From a checkpoint of a small encoder-decoder audio transcriber: adamw at rate 0.0031.
Rows from block 2 of the text decoder of a small encoder-decoder audio transcriber, named by matrix and row number. Rows with one number belong to one neuron. Each number is 200 + 40 x the weight over its row's rms, rounded and kept within 0 to 999. All counts start at 0. After the name is the row's rms in percent of the matrix's.
After each neuron's rows are labels from the 100 texts, of 14976, where the neuron reaches its highest value: "tokens" is the input token at the peak. Only what is clearly more common there than usual is listed. The data: telephone keypad tones over noise or synthetic speech.
# fc1: MLP up (decoder.blocks.2.mlp.fc1.weight, 384x128), inputs 0-127
# fc2: MLP down (decoder.blocks.2.mlp.fc2.weight, 128x384, transposed), outputs 0-127

fc1.303,079,272,248,271,200,187,272,222,195,213,225,221,259,198,259,225,199,188,208,163,174,230,186,117,192,157,149,212,267,247,152,211,186,139,180,117,235,228,206,197,234,192,198,185,167,259,204,176,258,159,221,211,236,194,137,226,265,161,171,193,215,269,199,233,138,167,238,180,215,160,231,205,158,139,168,217,194,259,184,146,202,222,217,191,223,136,215,196,225,243,227,216,179,240,292,211,222,217,207,292,140,177,277,220,239,139,174,238,122,155,217,267,138,182,233,145,187,251,195,205,145,161,211,180,201,125,260,166,211
fc2.303,064,172,164,137,265,201,270,219,243,223,185,237,202,235,119,279,142,127,215,248,180,268,150,149,230,221,226,253,203,166,255,239,215,138,299,168,176,291,237,232,181,178,227,163,215,216,209,198,218,256,218,263,225,180,185,201,139,102,215,208,192,169,171,201,225,187,193,216,190,184,175,250,236,203,183,225,266,181,248,206,154,268,190,178,142,264,164,120,127,191,190,209,230,180,166,191,150,270,238,182,169,188,143,188,197,200,256,193,210,164,220,123,197,224,204,163,171,167,129,193,177,196,207,230,164,224,246,165,185
tokens: "0"; "*"; "#"; "1"

fc1.107,087,237,297,218,133,275,216,176,203,149,255,169,158,310,232,195,192,165,204,169,185,221,201,234,190,208,176,139,228,228,191,201,201,191,218,218,214,153,295,188,251,212,188,170,212,237,166,175,175,234,219,231,292,200,203,219,169,212,248,161,145,196,238,257,225,118,223,201,227,186,178,234,234,228,143,203,195,205,256,193,247,211,186,77,261,242,231,201,208,190,168,217,226,180,181,126,209,207,233,256,183,222,201,226,209,197,132,138,196,174,163,272,192,180,211,222,267,250,171,207,99,232,146,298,209,195,185,226,189
fc2.107,075,184,162,183,200,145,190,210,188,214,115,173,205,151,199,248,243,163,211,265,169,154,204,234,246,153,195,148,151,213,229,186,152,216,226,296,175,265,189,153,258,196,235,199,222,208,170,229,279,206,279,136,183,174,232,157,197,257,197,275,204,192,160,201,184,243,151,206,235,336,161,211,305,224,262,197,245,145,107,218,177,220,181,266,191,229,181,145,219,191,172,216,222,171,227,211,147,243,239,209,196,174,178,206,152,245,172,222,191,178,161,167,161,215,201,167,174,146,192,186,200,222,182,145,207,263,157,224,264
tokens: "#"; "1"; "*"

fc1.240,080,128,226,218,234,287,251,260,259,200,228,159,267,254,245,255,172,150,258,165,161,256,138,182,214,222,163,231,244,219,211,172,253,267,211,191,151,222,220,236,206,138,236,144,194,230,172,127,225,171,194,249,231,184,178,252,172,158,269,199,231,195,265,197,179,189,179,211,190,197,221,215,198,136,184,241,269,177,271,205,224,179,194,139,145,200,183,155,174,182,177,230,175,220,211,187,220,201,212,207,173,198,237,266,257,131,233,166,162,95,182,224,125,169,262,154,186,205,147,201,217,170,256,245,210,152,208,137,148
fc2.240,076,203,225,278,226,205,262,186,202,270,203,196,208,203,281,165,213,202,188,175,224,177,177,148,206,237,237,215,220,212,173,231,270,179,259,182,203,183,203,192,115,199,259,141,149,263,192,221,326,168,199,220,261,223,270,234,281,129,260,121,227,209,231,141,166,133,118,198,200,192,249,216,212,186,137,149,198,207,202,188,174,202,171,234,141,211,165,162,200,215,271,122,173,170,215,100,209,224,185,179,183,217,186,224,242,216,194,183,242,208,181,160,128,217,237,191,175,206,157,236,173,162,196,240,252,193,232,181,256
tokens: "2"; "c"; "d"; "*"

fc1.326,116,176,269,172,218,267,241,207,206,234,228,210,248,231,192,181,162,177,198,229,183,230,165,158,286,258,204,193,253,235,180,172,246,190,237,250,194,203,252,218,185,162,213,133,211,236,246,95,243,230,200,262,194,189,209,258,193,155,248,150,294,204,225,188,129,201,182,229,187,218,210,206,232,186,178,171,219,164,272,147,260,166,169,192,144,250,179,146,218,135,225,164,221,288,253,185,184,214,194,171,168,170,208,171,213,135,236,114,137,142,132,175,194,239,272,217,194,269,127,177,194,153,187,180,205,223,223,183,141
fc2.326,138,174,224,198,172,200,222,212,211,277,154,194,214,130,303,192,177,171,166,193,242,156,153,124,148,110,194,254,184,138,269,164,210,192,269,179,194,207,222,121,159,168,198,210,189,177,175,257,269,159,213,237,246,190,205,212,270,150,149,254,140,260,222,147,189,168,162,200,211,274,283,217,215,127,189,106,184,214,228,234,168,206,263,201,210,138,206,228,166,193,247,172,173,253,235,187,264,197,200,214,183,187,154,231,269,203,232,196,238,168,230,264,175,259,191,261,161,208,200,159,187,220,182,182,214,174,218,185,180
tokens: " "

fc1.164,058,190,181,224,250,190,249,231,243,223,233,163,232,287,223,232,192,194,184,223,190,233,192,205,187,178,143,239,203,246,235,238,177,211,203,195,165,219,194,278,220,258,259,118,202,181,67,224,165,159,244,242,214,222,231,293,178,122,231,97,196,212,209,153,138,188,218,188,251,210,167,186,113,189,177,230,250,243,267,186,202,218,222,125,203,193,137,229,213,156,199,193,137,183,175,206,177,201,193,215,140,213,219,180,215,164,151,142,220,174,241,180,204,202,176,143,168,132,271,248,159,205,230,166,162,231,132,206,143
fc2.164,055,165,226,222,269,251,206,158,226,242,197,192,176,217,190,218,123,195,207,206,246,200,218,188,226,277,178,223,213,233,177,246,271,159,238,210,202,197,227,210,203,217,232,235,178,266,162,226,195,207,195,192,221,228,239,207,156,202,257,220,163,146,219,193,190,205,162,273,236,128,245,231,202,228,172,164,210,179,301,208,226,213,173,292,143,291,213,118,214,173,193,158,232,143,223,32,192,177,166,128,248,199,215,198,202,124,243,167,196,217,146,158,233,214,216,213,227,211,147,158,197,191,152,141,214,130,232,174,194
tokens: "0"; "8"; "#"; "b"

fc1.25,089,198,177,209,165,188,251,158,169,246,163,96,222,212,278,214,174,197,184,217,220,241,222,188,175,131,209,258,252,219,169,261,247,201,253,183,219,247,239,223,169,221,233,197,167,261,206,223,231,196,154,171,262,200,160,214,221,206,202,174,225,190,237,213,195,129,197,210,249,174,225,236,158,116,152,212,242,268,123,170,203,217,250,205,150,140,119,175,215,216,273,162,173,161,202,196,240,202,98,230,182,171,255,128,147,171,125,258,184,188,228,181,133,192,201,163,171,141,257,267,195,234,220,224,192,213,134,215,259
fc2.25,097,246,186,164,211,171,187,225,158,270,235,266,177,180,201,214,192,250,172,170,232,270,138,199,172,186,180,218,212,156,230,264,180,255,181,145,164,233,235,154,165,134,219,193,192,208,185,196,176,258,210,228,208,236,202,185,196,147,202,155,178,250,223,152,226,148,202,119,241,287,235,181,123,241,209,202,245,155,171,240,249,235,116,141,206,277,248,212,179,157,103,189,187,207,146,210,188,208,172,167,118,242,145,217,210,269,256,189,182,196,159,135,220,268,173,215,167,199,208,190,144,201,176,161,225,230,229,306,175
tokens: "0"; "#"; "*"; "8"

fc1.66,108,205,164,193,138,201,249,186,161,206,223,212,249,229,235,243,197,195,205,204,194,285,171,188,151,226,248,190,321,206,188,249,193,155,181,215,208,152,208,176,165,215,201,152,213,224,196,247,245,184,186,224,224,227,239,171,175,191,222,104,204,195,185,259,199,242,227,179,203,161,188,229,205,232,230,199,214,215,308,164,239,256,176,148,223,206,155,175,184,183,220,216,232,255,244,134,144,149,282,149,124,238,214,235,219,172,178,143,129,103,110,176,162,185,256,167,208,168,185,267,225,148,194,268,167,199,195,136,136
fc2.66,113,189,192,218,222,201,216,204,241,199,210,202,207,185,197,149,188,261,206,204,173,177,237,176,206,212,180,225,131,192,156,121,286,219,234,239,253,248,212,254,230,202,186,171,192,193,172,210,164,235,203,155,212,146,143,279,197,196,178,217,172,210,208,154,115,133,178,241,178,293,187,189,194,190,140,220,227,233,129,231,201,154,306,251,177,142,204,168,176,231,216,177,160,168,167,219,277,206,188,230,250,72,259,117,164,152,170,186,283,210,264,205,194,232,203,167,195,249,198,183,182,269,176,147,253,237,149,216,197
tokens: "2"; "0"; "5"; "4"

fc1.316,076,226,121,214,217,217,243,212,185,189,238,195,314,317,224,263,179,231,152,226,208,247,195,249,208,282,192,225,239,191,214,249,212,230,227,169,212,196,236,240,120,233,147,156,235,209,210,255,190,174,221,209,257,233,176,198,140,143,249,115,226,184,164,216,233,141,210,154,290,176,178,159,228,196,156,197,240,207,203,170,225,212,149,141,142,237,166,210,228,181,159,240,135,196,167,239,256,195,215,225,135,208,266,218,221,104,170,208,167,155,170,161,127,205,181,248,241,215,237,208,160,192,228,215,204,223,184,187,151
fc2.316,074,158,193,235,216,228,201,214,209,211,191,191,130,244,241,194,164,126,237,248,172,187,180,144,233,298,154,272,231,178,215,209,246,132,280,161,166,186,259,222,158,197,209,190,142,295,214,129,228,232,228,282,244,207,200,217,141,205,266,201,256,183,278,216,222,151,136,246,163,245,282,218,159,222,177,172,202,224,272,238,206,283,196,205,121,200,143,133,182,211,210,165,197,174,229,109,163,205,217,183,213,268,178,220,224,199,235,157,200,191,198,138,211,202,201,201,182,196,136,192,166,181,171,236,190,176,229,187,202
tokens: "3"; "a"; "#"; "9"

fc1.209,101,270,174,159,175,200,223,162,196,189,208,223,201,194,173,274,221,190,160,231,225,235,258,237,173,262,185,213,281,186,208,292,150,237,203,193,143,197,257,197,165,200,183,177,181,210,205,207,174,227,233,192,196,224,239,259,211,197,167,137,218,293,146,237,170,224,255,164,218,209,216,174,139,231,205,238,172,206,229,182,198,204,120,147,224,213,167,135,205,199,180,178,252,263,96,159,139,211,207,175,114,233,194,202,216,132,200,147,135,128,108,177,205,195,270,220,119,174,236,240,195,126,250,161,230,181,191,153,194
fc2.209,119,172,273,165,241,136,179,177,252,273,188,224,225,178,169,237,227,153,141,187,135,154,267,186,152,169,166,136,98,184,196,189,209,204,245,177,226,285,145,207,253,210,209,197,241,182,220,191,223,194,266,174,147,236,231,183,215,192,203,246,172,202,139,131,224,162,207,188,212,198,152,237,227,218,247,238,257,162,144,150,124,179,236,178,180,252,243,120,191,118,273,229,166,149,265,170,151,226,239,273,177,155,149,193,196,180,224,284,234,206,229,197,183,181,244,229,243,184,167,162,210,231,203,200,198,238,176,203,228
tokens: "9"; "4"; "7"; "b"

fc1.286,112,211,156,243,182,170,214,228,167,197,185,145,245,190,306,208,170,228,154,171,207,201,197,236,126,199,222,216,209,133,199,309,207,213,252,163,188,227,205,157,253,199,189,191,195,249,156,240,227,208,225,184,193,199,181,231,209,327,162,269,195,241,232,242,185,122,233,217,219,186,230,245,144,206,143,217,256,250,188,200,205,232,265,201,186,92,179,239,242,236,164,226,157,170,150,114,184,200,200,212,174,201,202,216,168,246,200,222,224,163,222,145,111,180,213,188,133,211,226,255,142,229,237,267,220,203,152,254,250
fc2.286,113,221,173,216,217,173,172,243,174,196,208,166,168,257,201,284,155,209,189,151,209,329,124,169,162,206,252,217,261,210,247,266,158,176,174,156,198,182,227,118,201,157,165,205,127,265,225,160,199,258,243,214,221,237,207,219,238,221,181,190,210,184,249,243,235,170,257,174,182,226,247,230,199,287,188,176,207,155,256,193,239,128,178,132,179,205,194,187,218,169,178,220,197,216,170,164,187,177,222,200,103,211,186,242,226,254,208,107,121,105,160,179,164,213,218,195,151,212,181,236,158,235,217,171,170,220,276,192,165
tokens: "0"; "*"

fc1.215,079,195,200,250,242,198,252,203,227,232,180,160,244,192,200,248,204,245,176,241,185,238,254,234,189,216,206,225,230,223,169,229,228,204,266,207,135,148,159,208,235,278,173,169,258,230,192,268,214,164,194,159,181,192,210,251,191,133,169,170,260,271,174,209,90,126,215,205,250,146,203,193,194,210,138,208,250,204,153,125,213,146,218,144,247,119,192,176,265,142,227,171,136,242,154,172,248,173,167,183,184,201,266,179,238,145,165,159,184,151,179,195,153,224,162,120,167,143,170,193,149,229,244,255,193,230,150,246,225
fc2.215,074,184,261,188,213,225,207,113,215,173,221,238,210,298,179,244,172,166,236,224,183,291,162,224,239,214,181,222,215,242,265,202,214,220,186,210,139,273,241,230,192,239,291,202,212,251,187,155,154,211,189,261,176,176,181,193,127,185,246,199,231,199,228,181,253,201,168,202,196,186,198,198,210,289,190,204,209,133,202,246,187,218,131,188,135,326,264,96,147,189,180,211,216,136,198,125,149,236,204,196,208,213,227,249,248,134,224,229,178,212,158,158,223,149,189,192,202,227,168,254,203,136,160,169,199,218,215,204,153
tokens: "1"; "6"; "4"; "3"

fc1.7,073,241,276,234,240,234,249,220,204,230,151,163,196,288,150,185,223,177,183,169,232,194,214,146,221,267,179,215,204,275,150,210,208,150,189,207,97,193,186,169,282,199,248,164,161,288,142,241,266,160,170,232,264,205,140,180,160,218,191,219,188,273,253,181,172,167,196,142,225,234,243,189,206,186,189,182,212,232,188,170,214,198,261,189,158,164,226,155,183,170,187,201,202,233,302,152,166,211,208,234,207,197,218,212,270,155,171,161,131,150,233,237,148,249,275,118,186,187,143,213,188,183,213,233,176,261,194,153,207
fc2.7,058,183,138,215,172,199,184,215,203,184,186,211,216,174,207,187,197,213,217,142,185,291,186,196,230,245,205,200,212,172,213,225,207,169,166,111,214,203,262,169,164,183,226,157,203,208,173,222,215,253,194,249,217,247,279,170,106,146,219,168,152,162,184,180,145,153,138,290,174,245,223,209,211,198,172,137,226,206,173,291,229,206,198,148,152,327,183,196,157,210,246,178,153,210,238,183,206,256,180,202,139,185,143,228,236,197,221,219,235,193,97,110,209,277,188,173,234,255,200,200,134,154,154,182,150,202,243,156,224
tokens: "0"; "*"; "#"; "8"

fc1.370,102,157,208,262,143,198,243,225,203,178,170,187,156,300,174,244,191,181,227,170,223,286,189,122,251,236,189,188,253,268,209,233,240,135,197,238,206,159,253,181,223,205,200,192,131,244,202,132,198,263,193,222,203,202,190,217,134,237,234,113,259,156,201,160,206,164,167,174,177,189,175,171,218,203,204,190,193,213,294,181,282,220,196,152,220,253,188,171,219,147,256,182,222,243,228,193,167,173,234,196,205,189,181,308,148,180,224,188,220,156,91,162,159,167,258,199,264,198,162,189,219,203,218,194,160,145,267,172,155
fc2.370,109,129,251,170,205,237,253,199,194,199,177,71,241,204,184,205,172,125,226,165,228,216,218,186,168,165,158,168,176,178,147,148,215,170,270,281,192,260,168,267,249,229,169,150,241,246,227,222,280,236,211,230,207,143,215,249,149,208,213,257,227,164,188,250,105,198,181,234,169,245,141,230,215,127,188,209,146,208,201,245,197,222,267,132,209,179,205,193,183,213,215,250,214,172,244,196,227,260,195,189,228,186,181,167,205,197,149,182,227,219,262,235,226,204,192,240,144,196,176,176,223,241,152,261,154,173,93,163,169
tokens: "1"; "c"; "4"; "2"

fc1.275,100,247,227,245,193,226,225,166,181,191,276,222,241,197,263,241,194,156,131,181,251,179,214,191,154,276,162,141,199,169,188,193,201,202,166,262,249,217,242,193,173,130,201,156,214,234,196,196,229,196,230,267,216,198,152,195,197,164,223,201,185,189,192,191,184,151,209,206,179,141,263,215,175,156,130,212,241,157,244,211,241,250,168,125,246,171,161,219,170,249,192,161,220,246,255,204,156,133,306,266,154,287,213,166,237,208,202,198,239,145,190,217,193,97,262,205,244,217,212,255,187,275,192,201,101,205,241,152,205
fc2.275,110,171,207,190,262,247,209,161,137,167,208,165,229,241,74,231,251,199,130,228,174,233,232,155,220,245,206,160,220,214,168,213,214,181,229,175,226,121,138,223,195,204,234,190,202,169,152,204,213,186,150,118,198,199,245,259,203,168,212,206,223,223,189,190,63,209,155,241,223,223,184,241,250,255,167,172,217,213,191,161,206,140,250,154,196,211,234,178,267,181,258,258,192,172,199,227,241,184,278,204,135,141,205,175,193,164,201,162,203,110,208,212,202,206,306,180,197,249,153,233,192,160,227,136,280,214,190,186,213
tokens: "1"; "#"; "3"; "6"

fc1.379,114,202,236,220,197,180,145,187,211,200,210,105,270,148,300,210,261,160,210,220,156,222,176,234,160,181,160,163,225,204,190,250,178,197,214,248,153,187,172,212,258,212,301,203,244,244,124,266,252,174,202,166,173,211,237,230,198,230,231,196,145,272,173,194,191,156,231,213,254,165,172,261,252,132,168,231,219,269,170,115,213,251,203,197,193,146,190,129,176,226,180,299,124,199,253,197,236,198,159,198,164,219,198,224,238,211,131,194,216,178,232,207,192,175,191,159,149,192,164,139,186,270,172,232,192,213,160,213,262
fc2.379,119,224,186,182,235,219,146,203,192,111,154,164,229,183,184,172,254,212,171,235,156,223,161,254,272,203,242,89,176,244,132,166,201,169,239,254,203,191,214,177,237,247,197,211,237,182,147,187,266,136,239,161,164,184,267,171,200,195,243,161,204,186,160,158,189,254,143,210,224,200,110,233,234,210,193,219,201,217,190,112,266,172,248,199,231,216,239,223,251,200,169,249,173,159,235,239,194,228,176,202,158,193,158,199,168,193,164,191,154,79,191,193,302,226,207,145,213,231,164,174,159,195,112,197,247,248,233,218,239
tokens: "0"; "8"; "2"; "5"

fc1.347,105,220,227,220,260,175,208,207,191,183,198,78,238,164,203,191,171,257,196,193,204,222,180,155,157,183,146,259,182,110,190,280,198,212,250,180,199,215,213,239,236,239,269,171,192,157,201,229,206,236,169,171,229,162,252,277,264,206,140,259,167,238,208,196,147,136,206,241,157,165,198,189,162,213,150,246,210,206,152,201,219,237,242,180,160,175,179,186,245,246,144,273,144,185,151,131,223,218,192,213,236,162,201,245,193,199,233,163,235,199,250,192,225,153,201,198,160,215,248,183,198,222,210,291,207,188,111,274,319
fc2.347,118,191,213,247,205,235,238,163,197,113,244,183,221,241,157,249,193,214,169,224,235,307,181,184,215,248,204,239,321,275,133,264,201,170,231,208,225,89,188,249,165,246,180,224,183,190,212,262,188,182,155,231,219,172,180,237,193,141,214,162,293,178,191,247,131,205,196,272,213,160,204,150,172,205,184,161,140,257,227,203,248,213,234,149,222,194,149,221,264,254,188,241,169,240,197,159,165,167,210,168,128,212,236,227,213,188,231,136,162,207,226,207,234,214,249,222,220,199,205,258,209,132,215,263,203,189,165,188,165
tokens: " "

fc1.91,092,139,216,229,231,164,183,276,198,217,157,132,187,232,217,218,248,207,261,141,209,333,210,214,198,227,192,174,209,222,127,177,218,151,228,210,196,201,210,218,231,130,203,191,139,270,168,96,192,244,220,158,194,141,247,194,153,226,188,226,189,130,259,171,251,176,178,254,192,204,172,211,192,301,185,216,193,185,250,169,223,218,214,142,129,217,241,176,209,214,161,221,227,151,249,147,209,227,187,222,163,195,233,200,145,222,189,167,152,148,109,217,233,226,181,178,261,246,189,196,205,262,168,257,221,274,232,174,255
fc2.91,094,216,192,255,248,194,191,211,248,162,120,156,213,232,192,181,188,149,146,139,153,153,155,174,148,168,272,154,159,121,136,260,193,205,195,161,210,259,261,170,238,172,180,186,194,205,264,201,222,221,256,134,232,267,214,258,216,263,243,226,149,186,236,216,223,227,223,236,236,161,173,197,181,198,225,280,153,278,156,171,207,179,209,203,236,201,198,237,126,314,195,180,193,132,237,229,172,179,173,202,236,176,202,223,190,172,183,272,165,214,185,205,133,194,182,175,204,149,203,161,212,228,273,148,185,278,135,229,220
tokens: "1"; "<end>"

fc1.171,104,276,259,278,195,263,208,186,162,267,234,204,221,189,182,269,231,163,153,197,180,205,195,221,223,228,208,129,235,211,206,220,199,186,209,233,141,195,223,181,204,182,145,163,243,272,124,179,221,165,170,254,230,188,206,190,196,197,202,160,190,301,181,142,207,92,215,128,206,207,220,226,192,226,204,209,182,162,228,142,168,210,176,129,233,288,237,152,132,242,213,219,235,170,229,121,231,189,323,190,152,197,175,180,255,200,167,187,181,141,273,213,229,195,267,197,245,218,161,263,160,218,201,222,192,214,190,243,160
fc2.171,107,149,199,184,219,225,207,169,173,164,188,195,255,157,171,131,214,207,153,242,182,116,186,152,264,214,168,140,123,269,165,138,232,182,232,168,147,195,157,201,170,230,290,187,240,183,151,252,199,179,132,191,241,210,223,188,203,144,173,191,214,254,150,140,150,245,154,224,219,253,199,237,242,205,174,170,264,173,148,181,213,191,243,210,185,245,251,167,246,180,211,290,142,185,212,233,233,253,316,263,234,158,136,181,212,162,197,163,252,161,244,213,233,197,237,187,151,228,217,221,122,182,161,177,207,218,194,249,206
tokens: "#"; "2"; "9"; "3"

fc1.167,200,173,199,175,185,147,213,192,206,217,240,276,259,130,201,129,137,182,212,205,185,160,143,201,249,239,201,175,152,221,204,161,186,260,248,217,225,232,128,224,131,230,162,182,242,154,228,210,171,217,214,257,158,229,177,154,140,180,220,223,249,220,167,156,195,214,136,238,181,262,255,198,193,136,249,160,219,169,96,259,184,161,211,265,196,174,212,191,229,152,159,162,170,237,183,249,197,203,200,151,282,212,175,179,176,235,247,287,256,259,260,159,173,260,163,213,184,193,230,161,126,175,128,168,205,196,205,228,143
fc2.167,081,185,216,183,213,182,213,190,192,210,232,219,168,183,204,67,195,203,225,191,240,44,187,174,213,203,186,162,96,233,211,155,171,231,169,203,177,169,239,185,203,188,205,244,197,150,222,156,151,184,169,199,170,223,211,165,191,176,187,187,166,237,156,163,166,214,199,184,164,179,180,179,163,217,225,149,227,198,193,226,211,169,194,388,174,230,225,163,219,196,202,214,225,212,185,211,192,250,153,149,379,182,208,201,205,167,193,263,188,236,206,183,230,214,188,203,168,207,188,185,207,150,221,249,250,158,229,226,201
tokens: " "

fc1.203,110,218,162,260,188,173,254,222,261,176,250,202,209,175,313,199,168,243,231,158,165,217,157,212,216,165,117,201,217,177,240,237,160,216,211,154,161,199,204,174,279,181,252,284,224,196,195,204,143,184,224,182,217,225,141,231,155,270,185,185,164,224,191,248,197,108,251,186,191,172,214,217,145,159,132,255,221,194,117,220,172,190,233,188,156,134,162,236,210,220,153,239,169,195,111,192,158,201,155,274,203,189,267,215,164,232,201,208,297,198,211,207,139,198,177,137,166,240,222,236,148,252,197,254,171,161,186,246,211
fc2.203,101,254,176,238,190,169,233,251,208,209,220,216,191,213,160,214,87,208,168,82,175,194,95,189,184,193,166,226,175,206,261,175,153,247,139,174,245,240,230,163,197,124,136,240,194,180,258,175,170,228,194,153,248,212,142,238,212,203,207,217,130,169,243,287,235,216,272,193,172,203,181,207,160,168,180,233,157,204,217,226,251,164,204,189,163,197,207,184,138,225,184,235,196,206,163,267,161,148,257,247,232,187,225,205,213,230,168,200,149,183,199,240,152,262,147,226,197,268,191,234,153,254,218,172,198,190,294,145,141
tokens: " "

fc1.32,073,225,144,221,205,215,206,222,210,218,179,123,256,200,194,271,180,150,145,179,193,242,152,202,112,261,195,123,214,246,261,242,151,199,235,152,191,197,275,186,193,179,219,207,148,202,148,220,178,141,219,233,244,200,179,239,227,128,176,184,233,235,223,163,158,158,209,252,281,249,194,210,183,181,119,196,288,233,195,189,254,178,257,133,204,174,169,234,290,193,133,257,129,197,159,146,163,219,240,194,201,168,223,223,232,136,184,146,147,164,208,176,195,151,233,220,188,203,245,226,99,210,219,173,196,174,156,210,194
fc2.32,083,182,203,181,236,257,204,172,173,225,200,206,162,290,162,189,144,167,239,200,232,165,206,156,250,274,190,175,194,270,191,228,201,165,216,165,163,205,241,232,187,202,178,177,205,225,200,145,188,300,227,201,216,181,231,187,163,161,186,212,280,137,324,226,258,175,140,193,181,277,242,219,226,281,142,153,224,197,270,177,185,233,157,256,83,291,202,140,183,169,192,177,225,166,239,144,189,232,195,173,301,219,186,275,198,172,221,196,169,200,163,150,192,227,242,175,232,205,179,205,226,185,213,199,180,203,233,165,198
tokens: "9"; "#"; "6"; "8"

fc1.143,075,162,192,271,179,180,246,184,237,246,261,126,280,236,279,240,201,191,200,185,209,264,177,206,178,268,157,138,264,195,140,222,214,144,268,233,182,170,235,193,205,205,182,174,164,264,197,177,245,210,214,188,238,166,192,256,243,225,132,276,242,190,198,189,156,156,213,175,235,221,213,258,141,208,180,197,242,250,130,186,203,190,252,157,225,122,188,168,220,197,173,221,229,265,187,177,189,218,231,203,168,174,239,186,156,179,151,120,184,187,115,125,156,198,277,167,256,225,194,191,182,208,214,291,162,240,144,232,207
fc2.143,077,235,163,197,218,234,180,158,202,219,195,209,186,278,158,191,153,191,253,200,207,187,161,260,245,308,220,160,182,283,226,176,190,235,146,206,138,214,172,223,163,199,261,166,208,235,155,213,189,255,220,251,224,169,213,181,196,191,265,160,281,199,207,194,250,210,243,189,213,157,180,195,232,289,173,226,255,197,291,244,207,200,125,207,172,273,204,144,169,194,222,226,189,147,154,104,133,241,138,152,233,273,186,229,234,184,221,145,116,187,161,153,216,159,213,210,179,243,210,250,193,191,233,153,210,253,156,241,214
tokens: "1"; "4"

fc1.83,078,162,144,167,224,233,243,183,155,191,226,116,243,219,133,252,232,138,122,191,192,201,230,183,173,238,200,135,249,188,152,194,274,233,261,205,217,239,233,210,149,228,176,205,226,280,147,247,181,176,157,208,229,291,192,264,224,163,233,164,193,218,177,257,167,181,229,203,274,138,168,212,270,156,144,183,229,221,203,157,159,188,226,109,206,197,140,186,197,191,192,201,192,247,205,210,152,177,180,232,145,244,222,181,213,108,231,189,257,139,158,159,180,154,252,154,153,224,152,238,214,239,243,182,183,245,249,191,155
fc2.83,075,235,261,200,261,271,209,172,198,208,197,192,229,210,180,121,212,187,172,203,152,168,171,145,155,296,188,226,199,151,153,207,192,140,186,167,216,228,259,230,137,139,181,136,211,246,175,171,240,218,208,199,206,154,233,245,170,191,205,179,161,152,264,200,153,148,151,216,117,217,212,258,236,278,194,178,211,207,258,183,196,229,156,256,172,239,200,178,142,175,209,180,213,155,233,53,172,190,223,157,333,232,200,245,237,188,248,163,189,207,167,214,197,242,200,208,256,218,155,251,171,214,174,223,198,257,183,181,212
tokens: "9"; "#"; "6"; "a"

fc1.264,094,186,210,169,167,238,180,206,187,212,194,211,218,268,185,200,213,116,174,194,208,239,241,201,240,254,251,170,162,152,206,207,134,171,128,234,193,252,226,193,244,131,214,143,165,233,206,155,199,236,185,162,168,273,242,199,185,146,253,195,169,133,269,146,198,204,166,211,262,230,187,266,214,205,231,253,225,248,279,131,232,229,170,208,172,283,230,214,172,146,243,299,222,94,204,169,242,185,198,196,196,213,212,287,158,195,199,191,190,153,161,161,135,139,202,223,261,160,195,209,163,145,205,164,147,163,244,228,181
fc2.264,094,161,201,253,181,217,276,180,195,188,273,236,209,180,209,258,149,207,221,217,227,285,221,197,196,188,156,245,311,248,228,163,255,209,209,211,238,193,135,250,161,186,141,190,210,195,234,203,217,148,191,215,196,185,117,224,149,167,148,205,263,206,171,221,156,181,223,193,186,204,196,177,156,152,205,205,174,259,195,207,168,242,257,158,216,177,148,175,180,194,279,158,209,279,199,182,163,103,184,248,170,182,278,199,244,183,214,199,233,246,242,233,108,236,209,209,260,215,176,179,261,188,241,234,198,132,177,133,98
tokens: "2"; "*"; "d"; "0"

fc1.380,108,243,137,232,279,209,226,209,259,174,203,144,261,128,229,214,198,203,157,193,207,206,192,195,221,197,184,231,234,157,169,296,212,229,246,150,190,218,190,228,168,253,187,211,217,184,211,279,203,166,208,221,211,243,179,167,218,115,136,244,261,216,163,265,137,176,233,171,221,128,178,183,216,185,243,195,185,222,123,181,195,242,205,156,197,152,98,166,247,217,134,183,146,265,243,167,175,188,251,228,175,217,259,184,254,146,229,172,131,134,181,197,178,230,196,188,129,197,224,295,189,180,176,268,204,187,130,183,192
fc2.380,121,172,239,187,264,204,214,117,226,125,270,170,161,169,176,253,164,192,198,210,229,245,225,170,166,176,137,263,255,195,206,205,188,243,191,143,186,163,211,277,160,283,231,223,246,185,268,196,165,171,176,243,191,184,187,216,199,145,177,200,214,196,183,238,157,221,270,178,206,77,167,83,223,240,209,184,150,207,192,232,195,197,173,156,181,206,187,215,249,226,229,193,224,239,155,210,182,216,175,184,170,261,199,240,214,190,310,190,240,294,252,237,246,231,202,228,209,189,251,173,239,188,210,215,220,97,161,209,157
tokens: " "